config.toml
encoder_activation = "mish"
encoder_kernel_size = 5
decoder_bias = "none"
decoder_qk_norm = false
decoder_inner_norm = false
beta2 = 0.99
eps = 1e-08
max_precond_dim = 1536
final_lr_fraction = 0.05
weight_decay = 0.2
Rows from block 3 of the text decoder of a small audio captioner, named by matrix and row number. Rows with one number belong to one neuron. Each number is 200 + 20 x the weight over its row's rms, rounded and kept within 0 to 999. All counts start at 0.
Before each neuron's rows are labels from the 100 texts, of 14976, where the neuron reaches its highest value: "fires on" is the input token at the peak. Only what is clearly more common there than usual is listed. The data: notes from a synthesiser with random patches.
# fc1: MLP up (decoder.blocks.3.mlp.fc1.weight, 256x128), inputs 64-127
# fc2: MLP down (decoder.blocks.3.mlp.fc2.weight, 128x256, transposed), outputs 64-127

fires on: "t"
fc1.135,182,201,263,169,195,190,169,193,198,210,224,213,194,177,203,194,191,186,224,202,192,184,180,191,239,216,200,206,192,179,203,212,190,193,247,203,205,172,229,169,184,211,179,223,184,224,206,175,200,167,187,230,172,218,161,190,166,211,199,232,171,212,191,224
fc2.135,178,209,172,177,202,205,220,183,212,198,182,173,211,225,176,216,174,185,200,208,219,232,217,186,193,250,215,214,197,205,202,187,210,168,203,221,196,208,215,177,232,190,182,190,192,175,216,221,196,234,195,225,208,214,178,213,213,191,205,215,214,153,194,181

fires on: "t"; "p"
fc1.232,184,204,183,147,193,214,184,161,222,228,239,231,185,199,164,182,223,182,204,204,239,204,210,216,172,176,244,226,171,184,191,213,207,237,209,179,200,183,208,192,211,241,212,191,157,191,197,206,161,204,219,195,197,190,195,227,192,178,145,208,197,200,161,194
fc2.232,209,226,197,184,208,225,220,224,198,241,223,199,181,169,233,201,219,220,190,194,188,177,218,220,205,215,179,210,210,172,209,264,185,168,178,218,202,200,190,195,229,186,213,192,216,228,183,221,239,183,240,186,228,223,205,238,199,180,204,220,205,165,204,192

fires on: "r"
fc1.177,217,224,202,200,194,179,181,185,213,205,227,196,221,183,230,218,168,202,233,189,179,191,206,200,147,217,234,193,200,178,215,217,189,183,199,193,204,178,222,191,196,205,215,217,204,207,195,210,199,195,173,207,217,190,213,198,214,183,204,228,189,178,165,197
fc2.177,187,176,190,182,194,216,225,194,232,183,191,198,199,207,211,227,197,218,165,190,204,178,194,196,196,239,213,203,196,196,193,184,198,188,251,213,202,231,186,201,195,199,217,193,220,173,209,183,177,197,199,192,233,168,210,195,201,230,165,164,225,196,249,251

fires on: "i"
fc1.251,226,211,184,168,201,207,200,179,218,221,179,183,170,193,243,180,218,185,176,190,166,143,217,212,203,189,167,200,203,202,187,194,200,210,188,207,196,199,177,243,213,221,178,211,216,208,199,186,213,182,194,189,198,215,200,235,206,206,230,228,178,181,184,216
fc2.251,214,159,206,183,217,192,223,211,172,181,236,195,160,241,235,185,179,199,217,197,207,205,267,207,198,201,208,198,168,228,221,188,190,175,203,189,188,209,216,186,222,234,192,181,192,189,194,214,178,188,182,194,181,160,244,174,206,188,201,207,184,203,172,217

fires on: "l"
fc1.102,205,187,180,238,193,198,175,195,178,204,178,229,223,207,173,181,170,187,213,216,228,230,224,188,214,176,228,220,184,178,205,201,208,223,202,164,187,183,199,216,198,188,181,226,171,189,224,148,213,215,202,203,171,214,212,201,206,203,202,185,181,210,190,230
fc2.102,165,211,228,216,186,192,221,176,209,203,238,187,197,223,180,186,214,157,206,228,199,214,191,187,188,209,218,187,196,185,177,212,205,206,167,193,161,200,196,191,210,175,217,213,237,218,225,190,207,184,257,212,239,240,232,171,185,190,192,184,190,181,211,198

fires on: "l"
fc1.137,218,219,214,218,214,169,211,159,232,182,177,215,200,208,172,231,220,164,213,218,196,176,188,199,187,164,204,233,203,207,192,180,206,217,196,217,183,227,183,190,206,164,177,206,186,233,181,185,215,173,202,181,171,216,214,182,197,218,214,226,175,174,232,194
fc2.137,173,209,187,186,210,236,171,239,195,204,223,213,183,202,186,198,181,199,172,200,228,199,227,210,200,178,201,208,196,170,189,157,198,204,216,198,208,196,177,214,188,217,173,203,210,162,193,242,212,203,172,222,216,207,197,188,189,187,196,166,197,199,190,194

fires on: "i"
fc1.223,183,247,213,177,228,192,189,204,197,208,197,194,195,231,214,190,191,196,215,206,221,220,212,207,206,190,183,197,226,139,217,204,176,226,198,221,196,213,186,215,193,203,208,178,213,205,225,201,158,199,189,216,223,185,181,187,212,186,192,201,202,184,185,217
fc2.223,219,245,200,197,202,193,209,196,208,197,232,208,206,185,180,207,209,164,184,189,217,181,251,235,213,206,191,215,199,177,220,239,206,226,166,208,191,188,221,179,193,192,206,224,212,241,217,181,180,171,219,207,202,197,170,236,196,222,165,181,201,217,205,205

fires on: "s"
fc1.182,201,188,216,235,219,210,213,175,212,199,203,204,211,195,198,222,168,177,181,197,160,202,169,196,203,230,167,193,186,190,220,215,201,211,222,172,218,190,194,242,138,174,192,187,207,223,188,179,184,211,226,219,233,208,209,202,192,217,190,167,202,212,206,177
fc2.182,187,189,212,151,186,208,192,190,195,206,184,176,214,228,175,189,189,218,188,163,209,186,190,201,190,191,214,203,229,191,223,202,199,211,210,171,183,212,167,184,176,168,185,184,201,181,181,181,208,220,229,220,225,195,195,186,188,179,195,202,237,216,168,168

fires on: "t"
fc1.110,193,198,208,194,228,195,193,231,237,160,205,194,218,182,215,213,207,195,217,203,181,165,167,228,207,220,197,210,199,168,226,215,204,208,199,204,177,195,226,183,220,222,228,221,206,204,237,180,197,199,207,215,181,178,164,197,200,186,171,204,188,204,203,191
fc2.110,228,223,197,208,158,200,214,205,238,211,186,218,215,181,180,231,196,206,183,201,240,179,201,169,204,237,231,178,230,198,220,208,246,203,202,200,206,200,208,206,209,191,199,171,190,180,186,191,188,207,203,193,232,237,192,222,227,210,194,190,220,214,203,184

fires on: "g"; "r"
fc1.197,191,189,187,222,186,227,207,193,206,237,202,238,210,218,209,217,211,180,182,207,191,209,206,211,194,192,142,182,209,182,228,182,198,245,236,184,192,206,187,188,208,195,197,205,210,208,157,175,221,210,190,215,200,197,177,181,198,190,218,180,171,162,204,181
fc2.197,223,183,195,211,181,214,183,203,208,221,214,181,225,181,217,207,189,215,226,213,183,176,209,214,184,200,206,239,226,173,213,175,167,236,188,194,205,196,182,202,204,221,177,159,215,193,224,222,182,152,189,225,185,220,189,214,209,227,191,196,187,185,192,202

fires on: "r"
fc1.49,195,210,196,188,188,179,227,179,227,181,227,203,176,184,214,243,192,186,224,175,205,181,191,185,164,199,208,222,183,195,211,237,204,199,229,234,215,168,223,181,151,209,198,225,211,190,218,187,203,212,209,203,192,197,206,207,219,190,180,219,182,181,192,235
fc2.49,174,173,200,192,183,202,196,198,175,191,181,229,203,187,218,223,159,239,180,213,208,197,186,185,181,242,213,220,205,207,222,164,222,179,209,207,179,204,209,228,202,225,174,185,224,170,184,167,202,225,226,204,244,216,188,210,202,229,196,186,230,232,197,224

fires on: "c"
fc1.2,214,185,183,233,174,203,204,192,214,193,190,196,187,202,193,223,204,228,191,221,185,204,177,205,187,224,172,206,206,204,177,210,204,199,257,190,206,191,228,215,168,218,202,204,190,209,172,174,187,192,195,191,176,180,190,215,173,172,171,170,220,190,209,212
fc2.2,191,205,201,207,184,190,215,211,194,200,193,203,189,171,180,191,188,185,242,170,216,175,174,188,166,201,223,211,185,204,187,202,214,223,199,177,219,185,188,214,228,206,209,225,196,196,167,192,187,195,223,160,213,150,217,216,228,197,241,167,217,178,201,200

fires on: "t"
fc1.11,218,201,213,190,220,178,217,188,187,147,230,213,228,184,211,197,208,193,196,204,193,165,220,222,234,172,189,209,169,182,223,194,180,225,189,185,219,168,192,162,193,210,201,179,226,192,214,224,225,244,188,192,189,193,204,194,170,190,154,211,213,167,182,200
fc2.11,189,241,209,167,223,171,219,206,172,193,232,216,215,231,236,225,165,178,222,180,199,154,190,193,213,178,190,174,181,204,207,167,217,158,211,202,209,174,216,168,235,206,197,204,208,201,190,204,173,212,179,252,234,214,202,193,169,192,187,202,195,186,192,162

fires on: " "
fc1.190,199,210,210,234,205,224,197,186,213,202,214,198,181,186,206,199,197,165,186,191,192,181,194,183,200,247,210,183,197,156,180,190,214,226,218,222,225,169,226,171,199,194,224,180,213,191,154,222,163,213,186,188,229,180,188,180,213,212,188,195,201,195,191,184
fc2.190,187,209,206,187,200,187,206,201,198,203,192,176,224,209,171,207,213,198,212,228,180,212,205,190,224,208,187,196,219,193,204,212,218,218,210,193,231,222,215,185,172,169,186,191,201,185,166,204,195,192,190,222,226,241,204,214,212,186,220,237,224,213,191,188

fires on: "l"
fc1.58,201,170,227,185,191,205,203,201,195,179,194,217,205,212,200,186,208,175,217,201,180,216,197,189,213,176,250,183,181,182,196,219,248,203,186,178,198,211,200,177,212,198,194,207,167,207,237,194,188,193,218,210,238,192,186,188,210,172,189,186,168,180,156,219
fc2.58,220,178,214,222,158,193,209,190,202,169,223,184,188,188,207,159,196,210,180,191,191,232,210,174,187,143,213,224,165,201,206,188,212,200,177,216,221,210,223,173,194,201,178,212,174,199,198,200,171,182,202,175,212,255,171,209,228,184,190,210,179,195,207,174

fires on: " "
fc1.172,182,180,223,219,225,207,164,195,216,217,189,236,208,185,194,214,170,215,192,216,218,245,187,216,195,210,214,199,206,183,184,225,194,233,220,162,208,216,254,201,227,207,198,189,213,201,176,174,142,195,180,187,208,198,214,182,221,200,209,205,188,190,182,191
fc2.172,221,235,237,243,210,178,227,204,202,182,195,165,217,179,183,192,217,155,210,184,186,196,197,219,182,176,189,201,196,179,198,235,167,235,214,211,199,188,200,206,222,191,180,232,211,198,167,210,214,221,187,227,207,192,191,166,208,197,160,215,223,216,209,217

fires on: "r"
fc1.10,199,182,193,231,192,231,203,187,176,194,225,176,206,197,199,188,218,152,206,203,200,189,160,193,191,188,179,166,206,173,180,208,207,192,219,198,206,191,152,221,183,221,216,217,205,171,224,177,228,226,194,236,204,200,174,196,208,178,230,160,174,198,198,207
fc2.10,180,208,188,216,191,187,202,215,209,216,192,207,208,198,189,195,207,198,209,223,209,179,201,211,171,216,206,228,161,189,200,164,174,195,221,213,218,177,218,220,195,213,204,221,181,171,224,242,207,176,186,175,201,195,210,201,181,216,191,211,223,256,224,181

fires on: "r"
fc1.80,158,211,173,195,198,192,194,198,199,209,225,225,191,190,231,216,198,206,212,246,203,192,172,187,159,212,233,202,163,181,199,233,183,225,197,200,166,163,217,186,203,228,215,188,206,199,231,218,206,184,195,220,195,175,190,219,183,225,188,218,198,177,212,212
fc2.80,189,173,193,181,202,193,196,213,179,197,179,212,207,192,200,211,176,204,180,190,193,190,230,162,217,232,210,167,196,215,180,183,199,171,219,253,206,191,201,208,191,232,229,189,210,183,167,194,213,209,212,213,227,191,227,205,185,202,190,195,219,178,221,190

fires on: " "
fc1.147,204,165,189,220,203,179,190,223,195,169,173,234,212,136,196,219,215,182,215,216,200,190,180,193,156,216,185,232,171,161,192,218,184,217,213,194,170,230,195,192,176,175,211,208,187,190,231,197,211,192,201,200,191,205,223,221,172,206,198,216,195,201,143,188
fc2.147,204,219,199,200,144,230,179,219,208,217,204,161,188,181,179,217,186,197,184,181,190,213,186,170,182,187,223,197,188,173,187,228,208,196,219,199,218,199,197,205,200,207,178,196,171,190,187,199,205,254,164,229,173,212,192,191,198,171,192,196,186,224,165,235

fires on: " "
fc1.167,211,198,205,219,199,200,182,195,169,204,188,188,209,183,224,212,193,172,221,202,218,192,217,171,153,170,233,241,179,236,185,204,187,243,214,211,202,202,179,216,182,200,177,164,186,202,164,220,187,181,207,180,155,191,209,163,208,206,167,175,203,180,186,194
fc2.167,189,194,193,168,203,186,176,161,195,192,226,205,208,212,202,196,198,207,231,211,202,215,231,228,196,202,162,183,212,208,221,186,205,219,223,234,165,187,203,223,220,187,168,182,201,205,220,244,187,208,214,195,188,202,204,218,222,228,200,208,223,218,174,202

fires on: "l"
fc1.89,192,189,221,214,223,207,218,194,208,186,234,179,199,194,179,213,209,189,198,211,197,169,177,195,238,196,203,187,199,214,191,173,214,212,187,190,202,209,196,218,209,184,170,208,221,219,184,203,214,189,217,189,222,175,156,177,181,201,211,209,176,167,227,211
fc2.89,186,191,203,227,242,213,220,204,220,206,178,187,198,196,205,202,197,242,159,162,207,133,177,220,161,201,193,179,198,235,231,158,216,207,196,204,219,206,197,213,222,203,180,176,233,200,199,203,182,176,201,216,224,218,186,196,192,225,188,203,185,223,215,213

fires on: "l"
fc1.57,201,197,190,209,193,223,184,190,185,184,215,199,196,192,195,188,184,184,203,233,229,198,224,207,175,199,201,236,208,217,178,199,247,205,200,183,184,177,171,182,207,203,183,207,200,195,214,180,181,231,219,201,194,181,200,213,192,187,211,184,171,180,146,211
fc2.57,213,182,192,219,180,190,225,198,208,226,196,210,240,166,195,180,198,176,191,197,222,209,183,192,214,192,224,211,197,195,232,220,169,198,231,215,202,228,212,185,238,192,175,175,197,203,207,193,226,183,218,185,202,228,207,185,209,192,195,240,201,163,228,229

fires on: "t"
fc1.27,183,196,193,197,199,192,193,207,205,173,191,220,229,175,226,163,153,201,218,209,231,183,225,228,237,203,216,214,177,199,198,187,221,227,192,176,183,227,262,211,210,220,177,203,187,200,211,181,214,216,211,200,170,204,207,180,171,184,180,215,205,187,179,212
fc2.27,206,196,174,191,192,176,194,207,214,174,244,197,203,214,180,208,225,176,226,212,214,174,194,186,211,224,226,208,155,178,169,207,178,183,221,209,222,189,213,211,228,183,167,184,218,188,173,157,191,194,194,238,212,234,160,164,201,215,178,156,194,192,181,171

fires on: "s"
fc1.21,219,190,208,223,188,173,180,172,215,185,206,186,175,190,183,210,164,178,171,200,213,174,174,203,209,190,210,205,210,172,185,157,167,210,174,161,157,222,198,173,194,229,196,209,178,232,237,205,168,194,196,186,199,211,183,186,186,178,179,195,176,229,150,195
fc2.21,210,194,222,234,196,224,213,222,183,220,240,226,166,178,212,213,190,189,217,236,200,206,183,213,191,178,201,188,217,201,211,189,184,215,198,226,176,194,185,174,160,196,161,230,156,197,224,170,199,184,181,215,182,198,150,204,182,199,178,208,208,162,195,206

fires on: "t"
fc1.5,202,165,186,179,225,187,174,188,164,181,209,194,157,189,215,201,210,184,212,181,205,164,207,206,201,205,182,195,213,187,195,203,206,186,173,191,210,185,189,200,206,222,165,172,164,194,170,223,207,222,197,173,163,211,170,176,156,172,157,196,219,208,176,179
fc2.5,173,195,215,186,225,214,226,190,191,162,221,200,204,182,236,217,182,191,185,206,188,192,212,195,213,216,192,178,239,172,223,194,188,142,206,205,203,187,171,188,195,185,208,189,222,218,207,225,198,207,219,240,228,216,168,216,212,208,169,211,201,217,163,187

fires on: "m"
fc1.208,183,173,200,194,222,191,212,183,208,202,230,214,186,172,221,233,220,147,204,202,225,196,210,217,206,212,188,220,187,200,196,219,212,199,185,221,197,200,196,184,188,224,201,188,206,211,200,198,187,180,166,200,227,216,202,238,223,230,206,256,217,163,206,147
fc2.208,216,196,156,178,231,198,233,245,183,217,222,205,191,180,221,221,176,189,199,245,183,170,209,169,199,230,203,224,188,207,228,196,198,159,188,214,201,167,178,204,209,228,205,198,188,175,198,208,187,181,203,195,209,208,181,235,195,167,238,191,169,174,182,164

fires on: "v"; "f"
fc1.15,179,204,227,199,190,209,190,205,183,202,212,215,200,206,176,174,198,194,215,212,191,151,177,214,217,220,155,182,210,241,214,161,208,229,192,215,197,193,217,204,204,193,177,208,209,223,149,225,206,202,210,184,188,174,171,199,165,206,224,231,167,186,206,226
fc2.15,191,177,223,223,229,204,232,175,177,171,167,188,181,195,195,188,185,205,175,178,165,163,195,182,198,190,179,233,157,223,206,182,185,191,204,209,203,205,185,216,189,191,170,191,224,163,194,164,180,212,206,186,233,216,179,175,192,207,199,212,205,228,227,230

fires on: "d"
fc1.47,190,210,218,163,213,174,216,155,185,169,215,199,230,209,205,195,216,202,216,204,177,182,195,252,203,177,207,192,175,160,226,189,177,175,188,165,181,214,219,201,163,190,212,187,194,183,178,205,195,168,192,182,183,205,196,222,199,180,137,195,208,204,177,206
fc2.47,184,216,189,170,206,187,196,226,220,179,212,196,235,202,190,192,183,207,189,226,215,244,155,180,232,230,240,191,198,223,180,193,204,193,193,186,249,206,203,185,191,186,220,220,195,184,215,183,204,237,200,190,194,251,203,200,189,194,181,195,195,228,233,201

fires on: "c"
fc1.146,211,216,195,181,208,187,220,194,195,201,174,174,213,168,187,225,183,195,197,216,149,161,173,199,208,189,163,204,183,226,184,172,174,188,200,234,223,203,188,219,227,222,198,209,198,207,204,194,210,197,202,201,173,217,192,194,205,213,200,194,201,194,187,237
fc2.146,211,183,250,201,214,185,219,212,191,229,217,213,162,222,224,196,175,183,168,207,190,170,211,227,171,163,182,238,210,197,214,188,237,201,185,181,219,204,214,169,199,195,183,202,214,208,198,190,202,215,214,140,198,198,223,231,211,194,192,215,218,213,194,238

fires on: "i"
fc1.71,198,231,180,203,234,178,191,216,220,207,158,207,198,236,183,173,187,194,211,193,203,208,202,221,195,188,188,203,214,156,215,201,183,229,208,197,167,188,168,184,205,202,168,189,227,179,225,211,170,190,193,215,209,234,188,205,217,202,176,213,197,170,176,211
fc2.71,205,214,194,180,215,193,197,225,184,243,195,249,167,216,195,211,224,219,228,206,192,181,234,172,190,196,196,179,213,225,181,202,228,237,212,208,210,184,228,190,235,194,182,224,213,229,245,164,181,191,189,226,211,192,212,222,169,208,189,209,198,231,212,213

fires on: "m"
fc1.180,184,164,187,177,187,204,178,207,225,209,207,191,174,249,222,212,189,165,203,194,223,176,214,178,197,216,208,196,196,195,214,215,186,178,206,195,196,184,205,203,205,235,190,211,189,206,208,217,187,161,178,209,211,213,179,186,169,193,223,216,173,188,196,190
fc2.180,193,187,178,224,213,221,213,190,173,231,217,199,196,170,213,204,177,199,199,232,174,181,226,198,184,214,203,233,199,198,193,209,236,194,194,207,188,216,207,232,231,201,227,188,203,214,238,176,202,185,209,178,187,170,207,216,241,201,211,203,208,217,230,183

fires on: "i"
fc1.230,197,196,193,195,194,190,202,195,179,223,226,187,192,207,188,205,158,168,210,199,238,166,209,192,177,235,248,159,221,174,216,231,188,211,224,180,216,223,163,185,210,180,211,175,200,198,205,188,209,192,176,144,226,163,174,182,206,224,178,204,163,209,188,235
fc2.230,205,192,177,183,193,174,189,254,208,199,219,167,189,213,206,198,186,207,212,174,236,201,193,203,190,220,172,186,195,173,237,221,199,175,177,185,210,217,188,206,190,181,204,179,149,214,218,203,176,193,217,195,165,214,215,210,187,200,191,222,243,172,238,210

fires on: "s"; "h"
fc1.212,211,192,212,213,209,188,218,213,145,167,227,183,193,176,194,228,225,178,194,189,181,205,176,190,184,213,176,190,207,210,215,219,202,205,213,182,171,177,144,213,225,191,202,211,187,202,185,189,186,184,214,210,165,206,206,188,193,200,175,187,180,184,171,188
fc2.212,203,192,185,216,214,202,221,202,218,119,235,189,247,222,196,222,224,196,236,151,194,166,198,217,184,187,222,207,154,211,204,203,174,199,218,223,189,204,198,215,183,225,226,212,202,196,168,205,198,179,177,219,182,217,230,155,204,214,197,198,228,187,206,214

fires on: "s"
fc1.185,200,216,188,165,210,173,199,182,197,212,204,196,148,206,201,190,244,197,220,213,162,227,204,205,173,224,211,204,211,207,212,222,178,218,193,164,219,217,187,200,219,219,183,197,197,187,209,202,177,242,213,177,168,182,209,209,165,239,202,212,213,180,202,205
fc2.185,196,245,205,185,216,186,182,212,207,197,219,220,187,216,215,180,243,193,227,217,213,231,192,145,156,197,199,188,195,193,203,197,195,181,154,214,228,235,183,191,219,228,221,203,166,197,226,208,200,176,195,195,143,194,228,238,197,240,190,181,249,200,208,214

fires on: " "; "t"
fc1.128,227,200,181,168,227,199,182,219,196,169,199,235,198,186,209,199,216,182,206,221,200,176,189,206,173,195,179,213,160,185,169,187,190,199,211,211,198,159,189,200,184,210,197,184,212,228,215,225,177,210,167,204,178,190,205,227,225,169,162,215,186,215,207,231
fc2.128,161,212,217,209,165,184,185,172,173,261,205,190,175,207,200,215,186,186,218,176,196,240,213,197,226,203,185,174,207,230,198,235,244,183,210,187,194,247,187,179,187,184,181,204,185,198,189,186,160,191,212,197,203,184,211,213,193,188,213,188,184,214,198,192

fires on: "t"
fc1.143,177,200,202,131,185,207,179,195,207,200,194,200,218,183,182,204,191,213,217,213,201,237,186,229,193,180,196,159,184,178,166,206,210,215,181,214,167,204,195,208,196,210,151,212,179,195,168,186,201,159,201,216,203,231,200,222,201,192,165,214,225,224,165,222
fc2.143,179,203,196,203,203,221,188,211,197,197,206,183,176,170,204,223,219,232,195,197,227,161,199,216,183,194,231,208,176,195,161,224,205,224,188,175,201,191,203,197,203,165,193,184,227,231,193,193,208,212,213,167,206,219,196,203,204,178,181,208,209,208,170,205

fires on: "l"; "s"
fc1.187,194,205,178,192,204,198,178,162,183,188,200,177,234,149,200,208,202,201,200,194,202,231,178,209,183,171,223,182,206,186,192,178,215,169,188,171,212,196,204,185,182,192,189,203,189,186,193,185,235,171,213,201,205,207,170,215,189,174,196,203,179,215,150,221
fc2.187,211,156,195,203,213,216,178,174,216,192,200,203,238,206,211,193,198,195,192,204,199,218,161,202,195,191,200,226,159,211,189,170,153,161,178,183,201,208,205,174,170,184,193,223,207,168,216,214,198,183,230,176,195,173,203,235,213,213,182,219,170,196,188,195

fires on: "g"
fc1.96,183,217,214,214,218,204,192,231,203,181,177,208,202,202,187,221,169,163,178,212,197,183,156,219,197,231,194,183,184,202,196,219,184,191,213,200,206,224,209,183,188,176,213,186,193,226,161,191,182,177,241,223,214,213,171,175,208,212,212,231,195,188,243,209
fc2.96,200,212,207,221,209,232,210,186,203,199,189,221,167,201,157,177,227,239,199,185,218,199,181,240,201,170,182,192,213,184,212,197,199,212,212,186,194,182,186,190,189,171,168,222,224,187,207,207,194,197,212,183,229,226,224,184,223,197,191,194,182,199,247,185

fires on: "i"; " "
fc1.211,174,188,199,177,175,192,169,204,193,200,163,237,183,180,179,210,195,216,196,235,192,214,207,229,193,209,175,190,176,196,207,213,178,192,224,217,189,201,242,210,162,182,195,170,172,219,164,192,205,190,180,215,204,167,209,178,209,215,199,207,163,196,229,232
fc2.211,221,212,166,210,204,163,203,196,210,178,202,216,208,142,185,197,199,204,184,187,242,216,221,193,191,205,236,185,166,195,224,210,145,191,224,203,222,187,207,204,199,212,192,184,194,203,203,169,224,186,234,178,231,212,216,204,226,216,212,198,173,237,205,210

fires on: "m"
fc1.43,149,187,177,205,201,181,216,190,218,192,208,224,165,196,215,190,156,173,224,209,248,190,230,217,207,213,220,210,197,203,209,199,199,220,191,188,177,176,208,222,216,240,197,196,210,215,172,176,201,202,202,205,213,190,191,206,187,193,205,223,209,192,197,174
fc2.43,167,211,176,180,224,204,220,222,200,229,237,161,221,222,204,176,148,220,184,201,144,180,225,196,229,197,196,214,186,233,213,197,183,219,178,217,171,181,170,200,200,220,239,202,188,197,215,214,203,172,191,206,219,175,218,214,223,203,210,174,196,181,206,173

fires on: " "
fc1.64,200,190,210,240,191,194,179,186,187,172,171,230,172,183,222,242,169,188,180,218,198,200,207,193,179,243,206,213,207,175,212,205,181,224,202,203,236,187,198,215,174,191,215,204,208,209,191,172,203,185,212,218,202,218,228,209,217,214,192,220,196,189,171,192
fc2.64,219,228,236,207,176,205,204,229,169,185,181,217,184,202,210,194,221,190,203,216,217,243,224,200,218,219,204,206,196,214,222,196,176,202,237,200,145,209,236,208,196,203,217,226,215,173,214,205,236,219,178,196,214,194,171,191,211,189,181,176,191,189,197,216

fires on: " "
fc1.6,194,191,195,201,193,195,194,174,190,182,223,182,217,179,196,208,220,218,185,185,173,203,177,204,192,200,217,178,176,172,205,217,200,188,254,186,178,224,200,201,165,201,223,220,198,220,159,180,211,185,226,178,175,179,195,208,209,207,169,189,166,203,201,214
fc2.6,234,225,191,206,195,212,211,205,210,188,198,156,213,213,177,190,204,223,170,186,225,209,170,191,204,191,213,211,191,190,205,215,202,216,205,209,213,220,213,220,183,211,201,221,240,205,185,178,243,213,204,204,190,194,230,244,196,215,204,218,234,216,196,206

fires on: "i"
fc1.188,235,200,200,170,217,172,185,208,201,192,181,193,218,226,180,213,211,174,212,213,228,207,193,204,191,169,205,207,237,177,204,218,186,219,191,206,222,213,182,201,199,214,204,205,200,232,193,202,216,213,207,200,209,165,197,170,209,224,165,181,173,209,167,193
fc2.188,206,195,163,206,223,228,247,187,232,178,233,203,184,184,186,215,182,207,190,191,206,203,223,203,167,230,201,194,214,191,199,206,178,172,221,185,190,201,199,224,228,235,196,170,203,210,210,205,151,213,160,224,207,182,215,207,194,190,218,145,172,216,211,196

fires on: "r"
fc1.31,178,221,192,204,200,214,194,202,164,163,193,223,207,203,218,182,171,214,180,197,194,191,160,227,197,204,159,195,219,217,172,170,191,194,204,200,216,218,239,232,169,201,216,206,203,199,183,216,239,174,212,174,219,247,163,189,159,201,196,218,207,201,219,187
fc2.31,203,184,192,204,207,192,177,182,236,205,178,196,209,199,219,173,230,216,223,172,244,221,152,211,180,180,243,211,194,225,218,182,156,183,189,185,191,187,210,204,173,154,171,215,199,180,230,192,200,202,199,185,229,249,170,196,213,201,213,207,165,212,210,169

fires on: "r"
fc1.12,167,210,189,212,206,156,234,223,193,194,178,193,274,196,211,200,218,175,208,200,192,193,172,208,193,186,200,203,197,175,181,196,220,225,193,192,208,214,177,207,193,200,216,211,176,227,203,178,221,199,167,186,185,188,232,210,193,163,158,204,193,175,197,204
fc2.12,195,193,215,184,183,224,142,193,186,194,218,216,177,201,154,214,225,210,189,226,189,199,197,179,185,175,245,192,205,208,216,215,226,139,193,181,176,209,174,239,198,200,197,212,191,198,190,201,198,190,212,204,229,201,189,210,186,198,193,181,220,186,179,204

fires on: "d"
fc1.141,233,213,199,197,186,233,176,199,196,192,176,185,188,210,183,175,170,193,216,194,195,213,200,221,215,186,221,205,187,180,194,211,223,217,191,178,164,182,226,211,201,224,191,208,182,200,209,185,179,221,178,212,184,175,195,161,172,178,214,142,216,228,208,211
fc2.141,219,219,192,209,219,191,202,217,191,188,227,174,182,214,176,202,202,208,192,197,203,183,224,178,182,200,182,198,187,218,223,222,195,233,217,220,217,198,222,191,219,172,182,164,202,221,209,166,210,200,222,200,193,211,224,193,185,193,228,202,174,217,192,179